A small audio captioner, trained from scratch.
Model: 9.38M parameters, encoder norm layernorm, encoder activation star_relu, encoder patch size [8, 16], encoder layers 6, encoder width 320, decoder width 128, decoder layers 6, decoder norm layernorm, decoder activation swiglu.
Training: adamw at rate 0.00062, 9100 steps.
Data: trained on synthetic speech, music and everyday sounds put through simulated rooms and audio effects, 39062 training examples, 59.6 epochs.
Rows from block 2 of the text decoder, named by matrix and row number. Rows with one number belong to one attention dimension. Each number is 128 + 24 x the weight over its row's rms, rounded and kept within 0 to 255. All counts start at 0. Numbers have three digits each. After the name is the row's rms in percent of the matrix's.
# q: attention query (decoder.blocks.2.attn.q.weight, 128x128), inputs 0-127
# k: attention key (decoder.blocks.2.attn.k.weight, 128x128), inputs 0-127
q.34 111:106117107118135125148157140122116129156161127110124126143123094129129136141168092164116149158185077112160162095143162140164114098126163084122156130132129075108108143144136104110098112118134101137084129129076110152155109097103137160136124118137104122170135106142145132088131171103111138180124143151104142148069131110142130115155120094146155176152143135132166170110133134107123135112132
q.35 103:107175140136133172148111110142106105106094103157157164173156161119125132124115153124157133150116174098142122106101126154140148109147123134167096162096141161150117114115114133143131157192155120078115133163106132105116187116137143089106144136116142149127126129135117126123126121146154120120151120140157131127077093091073168174094136103121076123096110135100119119106142124140139123152115
q.36 095:129122120115107101142155144123092113106139129156111116131077112153137141146094135117137121152129101150187123164112136174129178135120102110106089171116102118123147121108124143097117156126183128152142108101133121118164103118134142140134145103128107124158087140109128114086088145116116137129123109123117122155079138144169156115165108121120152160106105154087077157136161182116085156139171
q.37 099:151159148146108163119136127127144145126105136124077140154103126110140163091153110109120150100123078175158131122100122107170108118145100114128121144127146169151119123085135141146131115164084127074121147158116165151108126123158130103127129090096113117162137121126118144201158080131127134140121149146124098167071111068101118107139108104109131133148120141119123114089132112107138167146125
q.38 092:171147129147135141120154121168105125105129168102112076113154133088118081123174145122163128121129150157136097124128098128115127110121145115132115108103122164154094114109114176158160132130115126149103169129136150127120156152132152131119121077115110168100167136130083165127159096131075120133123137120109124098174148148138089112106130121141109131108155130126113077117109118138186177089126
q.39 097:133135135125101160117128146142127181104167108118131128055158141098142139123152157196091134134121113112122157118155114169128106141111136181104132124108092119145121110150162142159141132132092131129084149137120123120125169152182086136114149117108067126125163122116114140110138143129130136135125146179123140133186108114129105087153147146130153133121138127104084160122096106139116093106142
q.40 086:186094114099151143126109111113157138132150091107137133153091148114144150157104122105123125132115165140131162188104140129151131125128121105074136140141183153134150126161134108102197117147138117123103156101163125194145115103093110099110122126083143104119117118100127168140125114138166177153099117146149142113077121121099134144145116084109146149157115119153137116132128131132125097124118
q.41 098:123125131112138130109158086122091127146126134149116146192086139110098142118123160092150114119114134124130088125145130146124194108146096115145093156136150079087164138149105132146128129162135109085145128127142117146126148135114141150126119139107185147116109114142116111133116154155130168083130106094113180120094151140152145165132155139123078124104148159107171095162155156127090130117149
q.42 099:100093120123140131153105140121157097143124113147161092089149150107154061146151133128149070107134121131098132103173106129097094123098118152165094117151127111159137149160125145139164100128119102154162115154125164099110113121155136163110099141172116147156095117135119124116116091164126110124113137106142093127177160164128116099118136156152132102113135152123143133143076129174107142102101
q.43 085:098136081119158103160130130162141110137168118151149118118125106161111122124086176129133125100121169130155095116140095160123167143072129123151137139145070108136105133131089163106139091130130140126132093105120121145131111119130125161126109149123139146107114131167171125062122137145114106113116079116119199073089144145141133142107159159148143134127128149103134115110125136142130139096167
q.44 086:083129187137107127138158099181112137121091119129104186140112128131128116086114144142138109109131123129150116117135091082143097157126160130122115147134126142121139112100152172109082130095142130135128160165114169112152141131160135156103144105130103169116137121143114140114151139106144092133134153135147105110162101118081142119108163136146083126079150176117139105087107157148164157128093
q.45 079:131095140115158132117092131155155130106129077131139133108099126145112132181087139111099161125135163133160137146085135099132129096181150123117113154149141124132161162126167142132122111135149127123115145106122132065108098147090157131107161126115142138159114076113128119151153122088122125175124154105142117158116093107089138157119103113139079089153110155131100109115150102148076110112098
q.46 085:114086149119125107114092122142137104141163099138126145164064113111092120189088119114109108158130144123141144109121130137129128172138117127145127114072164185094150172159124128114121124113153138117132141166101118155127115116090119107130146141157162090112130124136145116146130148124154142154133124081192128179104090138147112142147169109145111105127093102114124089123153118120151109105122
q.47 092:120131135134118125114139094187119101121105098145142123227079123131125148142113127104155133118101149175157136138143128104119094121121085106128102169131140188120169127130127112120062134126164147094147150142139127122118143112113114123161102122127171130160126125132124119131166157114142152105119132081134112117135146104102127173132127139138111135112105158102161076115148149128142138113089
q.48 115:099165110159124161123152119148094093067088121109119116141098169116102139107145141128138108097105122098111145144080143103096131168145100102139112160146153132165134080109160105138132118158079125091065161150160135157114133121137116106145161104120128105107165105132130167160144158132122131130130139111136129121119127107120154173110163111095087165133115130103147128097139131135140163129111
q.49 098:086172133146135121115107114171112114144128120150100124124120128090174110147107126147107132135154128122129135114154136155131131138117138142163114115171122150133112090132142129115112107133111103144154157181119127081113122160153151159118094108127125108090120109130153151114108100077129120144140163133097077069145107141098143109111109136105161161163029163112142146128102135145136145135139
q.50 094:143114149095125092139131119115151111133137118118172134135097088101091143125078126124130083147104131101113098133159108107130128185162116069140157141180084161121135174129132105111098117135148115160152103109112111154111126120123135128110128075166155137154107159116143144114142144104157146119140117118076122145145126170125114146122170130097126087136103109186169151152129145121129146111137
q.51 097:091187083158129116125130101128145084157110123144088136133120141123141108118143160131158133167151090104105142128109114145168125146096118135172096129139127133148077107158097133126103107134137141112084146175109137135105124149186115120110133097153096153106138099156138125128120164121101154162135134154136085122156121123073129128169165128109140121155072144150140148101085126122128119139115
q.52 080:145132115142093109121159127130131156104156154125119124156128131132133154156135108107133154108119126097123101106109103101109058123153159137168139164150117112146114150138149074146189186115112112143127168161170106151073123104114184153105160107123113137132137110093114117121107140108165135112137111080099132099137107115148091150088148143116162145119120121136167146151126106098128149141135
q.53 075:143103141172158163113150107137151050163118097131108126136078087152139148124094149120110128140131139111141112161120159121146118185103130137133147136121117128123122150137108150122111130114116163104154086171089103158093163110169164163119107107158186148123105118125121135086123162126101101104130092110139132159121130125130145129136133108150129131122085159126177136154109111114116099160128
q.54 098:143159138117157161094139155145074176090105163119095134112151148112156112153150129140117121122114119161138146103134143152133115119123146136125134104165143155163066080127153165160167142154110129146110160114174134093120092119154142103120120119102130138145125105113124113104172115114053156115142121181095139136133133116090093103140115098114133126108125100138119118108133085117136147141162
q.55 083:136112106118128113131140083098116107148097101177149166151116153129120183149136159156108111119143136133105133133128148129118158129147147109132106139103107071109078146134094108098180100149151115117137109097140078122144127159113145117147119132138099111112096130154116114117088135141121121101131102123173163138128149100133153148183159109126139172134092100140171158109127140131079124165168
q.56 089:139165095096162126169140103126142100133104157124171134106153184138119117133139193143145123111155133124102134141119094140122177150092186145126086117161103124114100094123100162132152119104122160096120124136119110152154116171141083149130102121087118147140140095169138163088147124108128126087130155165122140136140100140156126118132135122140090095094124082113152126120132132154151130135117
q.57 089:136131146127160139091162153113131143124159152093104163104119133135104176137081133172117146170143069121151109151102156158123133147177137093102148134108077112126157111123134102120100115111124130101136114123119156137140137135132113121139122167120123115136118152156166132152155172129159169094131092125145125124096142108099106105142114079106128157145137125159137170099123113086084142163167
q.58 093:113080109099108105209139121116157083160139112145144123107131132129126099138123108120141114107158129167124104124153115116117126129122149145159119067126155125087138141141073103090109124115121104138098131144132133105130143127132110129123170113195117111140139132155162112121169139163159108092111120088132142096171115157118136147103119138153150110132170170121161110156119085163136131143108
q.59 088:125156154141111158109110174117134134109091144115125123141138083109151121131156119156137130136130099146132131102151120180100111139105134081122157103152149109125071108095138132128157134127088116145121170109168163145152150133153152092130123128100119144146139109110118107164157129106103159171107139202097119114152101138164080123109089115143155163153155137107129150097129140125130182147133
q.60 088:168102136156144134104094129104103151105165152171146127135123156151123130122120184137105121128135135113145163165095083098099160161161128126083157150107118110135136145117184108129150140156124115123104134118133118176123156098096125140158098168112132103101125118115144132138110144082148145092161080135136163113098114133091087123137122171117105104114129112134132119137143103130081095098161
q.61 088:088157133127111141141127144147124147130113166123105091110158135107191090145133108141148153116138114139084162120136149140159116113131152141102129100183112098138060145057136185130108102136107091162121158128144139122127142142168098144147123122113094130137111103139154129133147133137113148135105122181135126137164141134168128097123143107140158143151108111166127138113135122140116175180110
q.62 098:129148145128145165093136107126121139138077127140120169150121148133126117129136133113163115151153130061152076101124133178115102088154109080144129122150125154112147138099090070148120103143127130124142130144123151136097141108154121091165177097155116128133117107162088153152113173183160131134121169127114104140088093120107134164105125130104101111117120140116123096085139135137145137144116
q.63 083:122180170109084105166137152142138115155088128122163082166151145164140111139124126141160101106132130127116139142185093094136112131124095135087063129122136091140159114108167150106152083111148118142148138164160136107131118160153120135100083109142141146132094128148095163115092147094110123107149126134133143120146114090154126117112154158134114138130103138113114124111150117168160129165110
q.64 120:153104110128126095144083148104174167122109105101130123088177132171156131162146135142138128108139113113118164141138138105134091096144149156118143126118135137109135153163199114118133072082101112145138110134100100136143088133088140144153157138127138088131134117142133128115159120112141122131086132153121071171128150127104151093120131155168116113149160133182158122151106105118128111141146
q.65 105:112147152151138156108111113082109121098150078109101132111104076149175161155111130108160164139175127130137133138118158158136113101174101132081141125179102154115104155135165132123137116119139114105126126156138084117118110103105112087154129175074156136122124132123150118136122083086094121138128154134107151134098095068126149121119127133110152156135105129142134130130136123119098096155102
q.66 109:088122142131107121132150103124133107117110110122099062107109121127169126103129117093151082136170099133161167100104138126072177151131136130083138130114132075079146128084150132126140111160105131139133133167136094121136149145171145116141116125127154160177105100121126111144172122182118123127085167136125142112086141124132158153134147136119121139129121131117162146087119152103101148117134
q.67 127:113135165114134104146139123148065111126126144151124095125079128136178126114107111129147108153117146167138152132156132185082156123132116137142104124159093116131103081129115129148142140174129139134101117154143081069111146084142150109117088099096164147108123131134126126140078106114137125160146134113153161089100172120137123167119120159140127122142094116078149122106167140143113128143119
q.68 108:130165168134104137116110121139105135098112083149149168139080130118152186144152127075135134136148153118111104135127139147154085125151120083103110136101169113120114131091115138153137163159122118099162119140116120106087123103129118126101118135157151091146120094114119168156176120163154152145134141109170093139082117130104166122119154110118088121094113121134078111123142138107123137094092
q.69 094:141115135179105141149104096135126152096118092151130133189113118123179118114119094149150119136122093116102138127117127118096155122145119108120104098151150122121092125135139133161105149123154097097161125131146110100127113133085149113126090082149124183135142114147097167107132127145151086127152142117122102111043107168135107162143144130118139138119116106179142129133119146084092166132151
q.70 104:088082144129138118172134139128156135128138138102170128106143098099129112152112144143143146098126149140110144140119142131135100152160165117096110085114160158125111115131159201125076077088149130091121140137129128070125130121161165134133104140137118169139096097118136118114134091121128114147114180121109112128110139148163134123100119158141174117111154209125130120145111124120115115111132
q.71 098:143130135100137122177135131136138148125125160087120104145157149127148079113154114125126190123102092131123099120142069136176106145099163139117129114144098101146101110110109161142141137099137116120137156159122136118101135138150145117094082114107100155091165114124112134069106125116077119119133159165166147120164099177101138119132120153126115149129114165149135130115115180128163136127162
q.72 096:127102125121122127156134126154132113098137176158117123082144151134103115132117126137100110167091165132144115106146111129127158125103159133146148108146115164152115155138125135131103163102160106149116124109127132133104092168143138154114086082114128129136153155172114078125098132089126191120146118129124183080147177103159141103102108145134146132157145093113116143109091095174097132118160
q.73 114:108162078132132104137119170131107099091151135080125120140151110146109105079109159135113173110129129117166106131103135159126139161120134150129185111157057170138142130122144137120126120130116174155118140114099148162150121145161105151139144168085096135122080122153136098106063134108104114132134116129115118136164131140112157106164128156109102152149161139133140121127118100135139102158120
q.74 088:112095120103138120113152148134165136114146149106143107122142145108176089146201104113176114131141118138088124171141117091135121153108162143129131118113119105096129154125107170112138109108144112087145130162119151095122116130141109119118125108140147108121127102151080147122172094093130071115116139173126139155136110152149117134131153172133171128113179171163140090150153162119131127119104
q.75 093:122139132092125105170142148126165168147143170129138110099166142169144095150122155128119112138066112136116139117128075133106143113100180143166136108124132109133118144157086145093108100102133108157110123135152161138138105151115133139121116133090090078110137131082096103132131105107093097109102145122149133103173138136147138115135100113168144109102146133169171115150092130169145105131107
q.76 095:115140135155116144089111120119112143132134140162152169162094150140130123140094114126112150129130156142130134172140132099135148117164103150155135141101131136117167140143144143151123158148100077136102120112125065168087130117108143087102064098111161116118140199074148172159150127125137134103171117107142115116125114116107112147116186119108130134158118092114107111118137141112097153122131
q.77 111:105148141115103133109124149122100136101142082140114176137081107146107204134101167138087110174122139107117152127117158133134126102148087077111124123124111130160150100089141097134118151125143104149141093164131109124090155124131136121138143131157159110175111129113126139140149172128182138165121111085126135147093112072126174123120114105106120135101133119115176150127130123150105138123122
q.78 093:122119084113169105143139124110104137124136110109067106156102134137095124111063168121110128120124126139140135128137150143093122169113109167137188165157081154137154132137158089103129159137143134148092135098108104146114146119093115131121131121095145080138134110133109134110124154119123145114204119122137141105140134097145158120165106102125142141184122138143097126118113094128119090153162
q.79 092:086076129129137138092120130118159107147085056113119125142109117133124098130085134094114164167145120168130131146144153102149131137169116139117135143112120133135173135087141083167135089146133145126114185179130115124086113095116126124127122117125103091077135130120135154138136104108118155109137098146128129150095127081111161120115167115113125118098106149121127133134144144110100089160089
q.80 117:109144140119126138159158081131151101126136131167116111144124164091134108120133118118157086096142093107089117120130153079115126174126109175139159126098103089139113116127138088151120118145084091159146162174144165174154140114155100123114101133116147139132123120130153134154143107115091078114121169139148134124151136129111134152151167136109118142146128109104144128098132192103155152148084
q.81 107:101128105124137146140092099113128122072115132133106151130120107106132127119106119112136149128143135125132162117113139115131141118170145130130157158147171120143097159124148143151125125105091123145160112095118075138108127146089100102094080173158173122134106113134158167109130078138141111142135100097135147176085113161095109160110098109112138203137112122145171129155152111101116112091113
q.82 104:112128114116120145133082095127122132124089151173155098145089157128129089135135098115148158108158133092125117102191114136130117123081153121135105134122138108134089090117109127152149138148114128097140175140147105159126138133144118164100110090150146150068143168135122115169135149115134140145145120060138119115125148170123129125109180147101134126165106110108085119132140153163159148097113
q.83 113:080140137152139139122141098139087118114132106117101123133100101110151166115121141068107113118138088127181125133128095150136124143156146147094177138144115128145117073106153098146093174158113091082093137165141111131087150076118140106138125139125135136141152144124133135125170145096156134160133145114163149132083104100116137117131150085126139152178121116154167151102145147116103125127117
q.84 100:135139101088134092125117145100121124124113151085138132163161136107111119121142109111122131092139126065117060099128125152149145130123118131146134105160114139114090155150151151127096120089118132138186127141100166160127118146126102159123142091143101168146153137140133115100119128110083117134139095139106112111149115179145059126152105112074093145097143163144125113124125116126165100152139
q.85 100:137146123174143136106120132127136082141137104109093149147147110086133127123154161110123149120155057092120090126097145113137150134155106137131200138155137134119098163147130074132138080078150114127123140146146124156109119117137137117167133087106130115139099176171168117109155151131139101125145114142128120132095126134151087140184134119083094146100151139108141146133131135136097110134109
k.34 111:160096158136142092108116135126169121113089120124109153113125148159118136128116152124137074159104110112084179178140103122158101138161120167141118120119140174128169158144143101143145139079144112117135132159121141140091129108163154176125155149160137116142140106103147100103106114146109090122110103135137097118101128131088152151138142116132077120115118128142135142139124142058084107159129
k.35 093:144122117115149080103140102139156105122158130134155170100115140103155078101096151109138152103127121107096057141097139132089149137128125126104105133088146105143159121115133124140173124113154173114164121141153095106142136170104108132111123084126149146134128137106136165111142084115105107107113155128159161072113137161124162142107152130121097164115113156133143134169132111151125087158110
k.36 086:129135153116155119143158139101102139124084161091098131117142123119134120109137095096146149137125101178148161094128117110095124138078113111134111151127139170124116126146083083143127141201094108131103202139139105110116160123143107148141123152095091132130127145150127147122161132147128135147100123129129134144104118146158095140160139111145153075144132108097172164147123107118153074136107
k.37 088:175114118131116117134118134114154148131140174132090120146113143134110147115138100173100060113132092125073140155127099136140083129168121150152140161124137111162160177149162126106121109086145146123144153103121133154141133096121125108137158127167151105158093126064149128154148122133119098154130093138129134133134170131115141125100106116117085091109143156167145116148122135081099093130126
k.38 092:157152122120122110114121116135133067169108118145103158153111159124066146167101121113136117134119130107097110157108114121135129147174103112098124143127119169124057137130172129126153137114141126122145117140130098148112052107119114126112116117182178130088100126115109099149132108110128125107145192134134110122140154113115103118127162118140109116158126142130147137156163118113105153185124
k.39 094:145115137101089099168099107149128118139123115170145122126122131121120138123154135162094110104159116098094167098124164099146138119132104126092103187146131129131135123153142085128138152111143103137147082126103145120101149102163170096121118119177115103127083103134118100161136136138179129136138100134155113136115142140088099129121166111112086114146114065112108150127144175092126144172129
k.40 091:098114133119144107097139149122150145125159159128125136112171123117159104143098109145108163124131128161153127158161157104098122167110141164124153098072121111156139178142116142144065103132114138137135104113140115091135119124116099097131122160130096108176178153137167122174137091139118153125123165112124135125121118104109158114180091128106151134130124098104065126138144123123172102113119
k.41 100:123144141107164162121170137128128115124092135078134141126119146123115104140072083066160157119126142122129112192146134114147128117124151109152133126108146069080145121117131182127107138154151101109126153146166113133144108144078092151108170073115154135142156110151130168121151134153107144125141090131106114143129101145136125121147145125146147151117142165126105123108139104111126071125147
k.42 099:143136117111108153106140118181131086154115101156137125100142104111087152122153141113150094105142144106158103122086124137153172137123119131073129119171122042132103112145119136106140124162112126131129099163088102105140102136129118118118140118096108107134096119152112108096113128112176154167130197136153143110163111110155115122119108161127146164114116139133171107153134130129129148169142
k.43 083:094133119151114128145116091122121100146115111126141123124122136119113095213105082100171136116130127131163125099123134099121151157095088137121141123142100153081137107096081133138146132177147127096097150116172111119092129135119111158139100111105154112119141139175112144099096144135118177116163168114107159139168093106111139156114167125084176131135130109131135129114146109115126120162125
k.44 084:172111132119092116126130128135117094141120153110120085114090137181098151111097144151116076136142127108101149121109113114166123130184109121143080115105147108148150104118150134088151151130145159105124132130136205133147125141174136164154108116154158163113090114099096114145126155119120143147118098115103103113111108104142139164098139099183131128133141150115153145154133141126136132150072
k.45 081:103132147141132145094144093124144128152162145130162057147122132133164100065134142118141131108110129142153126111159142147069087121125145170154135130119179120166120152117149132104146147136121114116152111135120153146119140104140139113132093070080113154152180097135138167103136104102092149099121097136108119091157102112122120163154079154109123129128147131121151125151116125143153138153155
k.46 088:109160108101110065119116159127126177136149135153168115122165113123163132145152162081166131118104131165140147145138160138073135124085170118157137133108163087137105132087113190102106156125151131123088120113134156134152080130093121115129121150110101147117157131149102146170133098124092156121123090122139143112135122145138133116109088119104157129139129141122136124131157097171163124125128
k.47 090:149123152114122086137135156099154106120169152117073098109144127130120130125100099096152101155104149134068127155128141134128137136148132112145135108074158115108134112087122192109109125156140132126119130120152164149132117133124108145146115067124152122121126125154157111096163122135089115145121096079095099156151156144177130190124095133176134133112145165119103108119098103118122122118129
k.48 120:137104084113132085151132143152163109176172116109095136141139133087113135145133167133156091137092143099063108154150138090122101140139182159121105125079171107150109157137153134107123135103134134117131137115125161129120131176145124127112138090167113130080116092111112133122141144141148114131110124082144088126110119146108162153100152127147139109112094161133142122158130116149103077126105
k.49 106:127110070175087139111107144124129097114133174141140182147107145112156140135134159152155154110116135106100130134134140144138138122108123157131163146135130106137152145167162109148130128110137146153156101145104162107128148067079156113108127176116130126096112126138112135117117099118146111112108096081132121095156113115089122106118137173106100117116067124129122063119124130145113084142160
k.50 091:162153137121115136111126165139107159114099131140105123131169054162139174105130115166119178163151154162092177089152147157131109161108151105098111120147116133133101133097113109124129125125126123123121163175123151139124175125134131133125167159143116091092138127144102125132140169145088151150141109121113155186123136110106108084134143124121155120119112115131131168100107102115158098116146
k.51 096:159109139130112084138135115141123121145123153130104119160086150114104123091124127156137089135100153118105118180150147089132132129145147134155104162056186105145172143113140152123086165123153167145128120124141154119135169118108112156161115074151149151153118110105157146119140103131132107122140104119089100112118167154108152121109110116149132114133096158129131120106156109105078170105104
k.52 088:132096160120118105110116124141146127143127169144184182139134135114197136134114112097146142149143089082141132135142119137118140077117144107106130143124145113111138118074131116133142082117133139133124140100132145130152148111163093104128116107125120124129133156141086184102104135141125115120126157124096188113115145119135159134180146118166147176125122158112086126099088099142101096092156
k.53 082:120112095097150119093155134094166163135125152108120069125141159122100164108121138137123115101099131119078162131188127107110125122105169095161149140107138102177166101101094156145122138139118138120106164153147111159144154106136133179153126118152153154146134109132125116132169120138102130126110112139077111153142176086126130153130093091163158120137165120133147119125130151162107141119126
k.54 097:137108142146123139145140089116168110147110126150107136108145176132106078130151162164099118137121101125105148111107089089179096139153136130113162114154100134126130186151168112166132133087143117147153113112087126143111127068161155164090121147187125162135152132121111121092129133100123139132150127129128122140138141147148133107159164138099095125104089111135134116129145120100074106157130
k.55 082:123138157204120111135159141128131160126078149097104135123122111148111121148146109151102146110142153097128150135148155143128101091083128096140171117152126128117105148138070125161078098146140123130112169185136121120144194151107102130157119114128087142110142102149118131156109116133142165128133149105147116138136122142091124105141140137132132145076107156075116131103103121104146102102111
k.56 089:111123141139126133169124127165163088156073103099116105137095104152077142159136104140101133114113098102137148127116162106119138147126089128087109109150132162136119153150140140168131131106154106144122105124162103117094131148102140170110115141112176119130177126066153119131112159152173172096148139088142106127146148128127109105095122106139138152099125140116149152110149129143185133152099
k.57 089:141139147147137136124148108135141147114135144110098129143148138106168146129152134119116090122121133108143140122154145102117125113130106135144116160096119194173197127132113139144116111136122123159119155125161120134098175098101163157111139152112079155143179124157122118157134134148082131128113058161150191132099138123148128119144167117120129078137140095097129142134106135080124132078125
k.58 090:131180125122109134075110129187113125128157139122190122188130140109108154124160145088134130129123134121133138105085123149123138126120105152088103097133120112134096076111125153147129102149136155090107122125107108118124098163113139172125164098064150101067114138121153110146113076097166166144150142146155124139117111111136141127104116151146137129135145131131109133117140097139168105129120
k.59 090:188096168175119143122112118100156132074117121108136140130136115136113115163153137141106108124134110128076141150108099090149120128149138129107138138121152134082113105192139109121127119066116150155150093141111125121102152124150125141120155176134132128154068148111099105141098156109114122137127151119116143133124170129100110093126140117137107078147109107115128130142110149082080078139134
k.60 085:051130134125132157164100126162150160178101120124122127093141178095192133156107143088102158131162117109147133122163131098116136117068112153167131138092127144150146130108081137134119132133162107148129140139157111132103115145140117107106130119114102134188171117164151140147133125089107127128127117117142143126123085140126143136116117157097139129107070135122125143123143133138169154136151
k.61 089:161144156149110124141123126128118101113100130163131103137140061128066124157144128130059118125147119112111152085105134140152122129133143146140152113150115148089129143164166098133122117079102172140120108156106135123106173122126149138099111168170142144145100129072128127105138121144132129179137146167123104134136137136159137105159156140125092081116142113109135152145098148124093137178128
k.62 087:146117119130130109147159144093120136142124139101138149158119167122105126094124136164153097123119155132083144172117153158098135101145128137108105184091149096122128110172174166104127138076128199108137161133160123097158125132124117155138128120142162105138124120130152139134123146141094106155131068120102134113079116119142117130148115092139111133098119159101112095116120120072096167117142
k.63 084:150101154124109113122132123109131126109074148126148086127138109145069140108116103112137145140162140084072113079118102130109138133147126121105107081149132119105109136147125111113108126100170073127150129104147142118134142163143123123127145138134141126154164117120127090092154131129147159175103198105111143114109119146149140145080165126166122139131181171142179108137131117142115163126134
k.64 115:098161122145141170146106112113158096104111103144176108132117162152109129184127120165127141099099199157118177125154157104115109151102123195092161112164146105152115134119127151119137131117106119116138128133134123086107149116152114124109123159124103114130157115142120114120123102112128132155125145125150118133140185125140103113093131153142171162128116061139149139172117154141164128139136
k.65 117:107123138143145110148117115115117129145130118186091153094121106130118133131105120136168176132096144163152135101149116156141095120104074108107149127143145123155120145108128053127128129155128138154133142135098108146135083124110143153160132169133138101127180124080109118124105109115160134140136162128143135117179084112157159104114123151177154088115071104122123116108128158117166109146144
k.66 115:124161120153081110132188116107119116174140146132102118152127062133105112102113165124151113153134129148151099129076121132150134157185116123138117131149127128108125134129129125156100157163154129075102127117137128110080135116142163153139141142094121161096104095138114143144160137112137133151100110182166103105111115090131147145098145157159121136129118117130185125107129121071137152136115
k.67 114:104148126143162114124163144151136135118101134104135146126141091123108127116130126172112143130158085149109099123127153154129136109131076099131121149150096115148118164123124088104153114100137137172167158107137135139061169105124124116138141150139103134155135097172137144105093106146153136114121120138101155127074138163099120096090127130173144144070083093109137142088143110169108120151118
k.68 092:161127116121141168098136087138136098159112129130137094119141173100114118178098151125130106137153145080129098140135090129152172159095122163147156146083145135097183100112125161130160148143147079118118121112114117119171151185115142128124158103128168121114108146133139088173106137146139108149118123086133107126107114123148101104131147109127131145134086152138072141152120139116143157105135
k.69 096:138148118145157167106124146097088087153142113143138124095120145109079124137127130095094131117129123124183130153116128131123166165145160104129124126115159132121137135118086133104137156126166118069129112098136098143111132182127109088153160083057156152114135129153173124099112127136134159143133154142120131138065137102162110150136168093096114131114114108136097109130146106148113146107121
k.70 106:136138070117136151129093141098179121108131127118120162133168108110113150139105154134129137102130109138144132110114102117092095129164134168100140114111161150091108162145125082088143086118166078093165126168153135152145109147143103126157130132142152104159146129128180121155144167132138138176101173122132103107107117116158162103168119141125099124156113120157119109130141107110084117136138
k.71 096:116145127124137116120102121128150106126142090164137128095161114148147120115121149099136150170119143119154140154114121118116131132152126085115191138127113130158087108093114137136146102178145143097147091115141120142101127114135114099088110148184128083139118112087116161074128114096184123098152107139109156118097073092123147137144162135141087143131141118132168105083131115151133109154095
k.72 103:129109137139129091169120167102153126112129123100179154118152123154119103143113112158123162117155099095103141126132131138098110109119175124160126134130113168178073111098121109143124083106143181144139132156115123144129140133134095113100156138133076119095137101140109151109103182135130135174133142147113127120145155147106175126121076133148116172138175175123117141098140112156114108122120
k.73 106:112116145116105093120094170100150176125136153120131148114123126122146129126137120131133134166096184172109124151145173112139093090188146128134114166132115134156156175136133108164139130153107132137111149161077150132108116092147149140108071198137112118137148121119119170140140122103134115119131105129102129131148142137104144114107093087117071094122147139132178116139110127119130101154130
k.74 085:157156147091113123109100135131132112063138100142136102141120102133115107122130139106209136091126120140123127127081096123123102166140101145122121097099149151138094141126148102151138103122165137116144159130116121131055086128117112114146117146153140109122132086079120121104158097126148125135146157121116131120122102121161175102173170143143146157106098082137147104115131151101147136158112
k.75 092:117140149130123122147120136127168130114145120142147120159183080122114123141129093120161138145151099164126148134144174130118086126156112090111146122166146138144070110107106090134130111095105144129151125139116123114114129090123089143148132176150076128109144105086118108083151136085159140115134153169088124121163126146123130110120114150167158186113142145122146110156135140124167094163093
k.76 092:178132111119172136105122124162090134116147153131179117104129158117184140140107097124096161142084126101136124094114129139128153143073125103128150161103128117126137078130103178133112153130158131123165120085144102151121119181141107164107148070118137124147124145156128110150099149154101135108105130132117130136131135154146118153113149089090138150087110147114109126151143152138142158090093
k.77 101:123104119098087158137154143144102133177113134123137133141126148131125116144102116150123089087132166105128128113159123123140135114129155154135130172099130138123146132142101172132114129115130138122104100109100152122222123145063163155152129122091152120120087126175144080135132160134113117151082126093158111142161119114143128139104093104118165108144126173132093151147112113148131120094158
k.78 095:141127150105108100132136123097113139123108170106187137114146154122150139159128130128087117125075145145127115137147168159153097136094191117154101113126118122129118126110156145114139155150141147147107163152080169149132154081120128137100111144085090136132121153135102162120134139109153091056167130120119146156177144137135103128125090126113139131157156157137106093151094119152117133128148
k.79 092:152092078145157150124164139153094105155136172098176123110101161104176141099128138110186113119113124096092114141122118157157153130103140121102154111094109145090111131111149165135146142131139134122139093141169171146163102172146127119146112103129142096123105122066115135101109125154115109147163145103149141150154114137150128110144127093136124107109072119128108105166147138121118121142154
k.80 124:137117128133161127117156120144105101139146084111130103144141126137146140148121100068155129112142099145124126140109078080117129113123139170138108104126145095115116148117143130146133114129136136132156086102148128076162099155138177117157137113154177099178092113080189109109151115127141155140107155132117103161140150133156122121187130119130135146098163175132108133173130126084125133123140
k.81 110:160135115118131150077141180128108117146159130155100135068144118088122119142166175087092139168113131126142122108117106116125090163131152131140130117117113152125156144148158122114169132151101143126110122085066170136112127140152101153181142141110165102111117158118133125176136113129111134091140119124123133172163099130142098115104145107133130101124136124130089095126122112126133109082175
k.82 113:102155129165094109133125144161122141113058137124130163076121127133112121105126142159104155157140111153139109131107144192160139106138094110102138119125081150184103125132106082113148126141158137114116115137131088159112129105112102123101148174125098140129149096148112189123107141100153107112133148141115153132117080146123135130085146136144143118128092088093109137092165140130102136124126
k.83 099:164109123116167125132112165149089138165118201139144114097122125150135122102173163138101114138090141114155102128109154135138152152129117121150115118159131133114114111135169147128133144144156157124089100114092154132116148112106160167114152113105138079082151129120127160117106134107144141112129128140120121143128064115140089139060133116157114167117108113164089142132164122170131135092111
k.84 113:135133136110143148125145086116103094157128062088126099123102137112130144166121133118128104112135122151115156128137096116134128109143119169116093153096156122093162104146130165189130157148134086107134133146160112108207115136125127124126139089126166119139085147110139067171151136123121127152115129120130137156105153077153126151128158109102123126152132135104154134117140130104089174145108
k.85 097:113141104120097138098131153110113163180125133118119119158136127096123122121159140145174102137122123126119169067123135125161123134125152107136107100124132107097093125110156149131115148192146153109141087131142149096122074148114156136147116102103138127130123100149157138155146097126085144127168127145165109114124112128156093161135146093104132119145082137170094110145115120061141161105089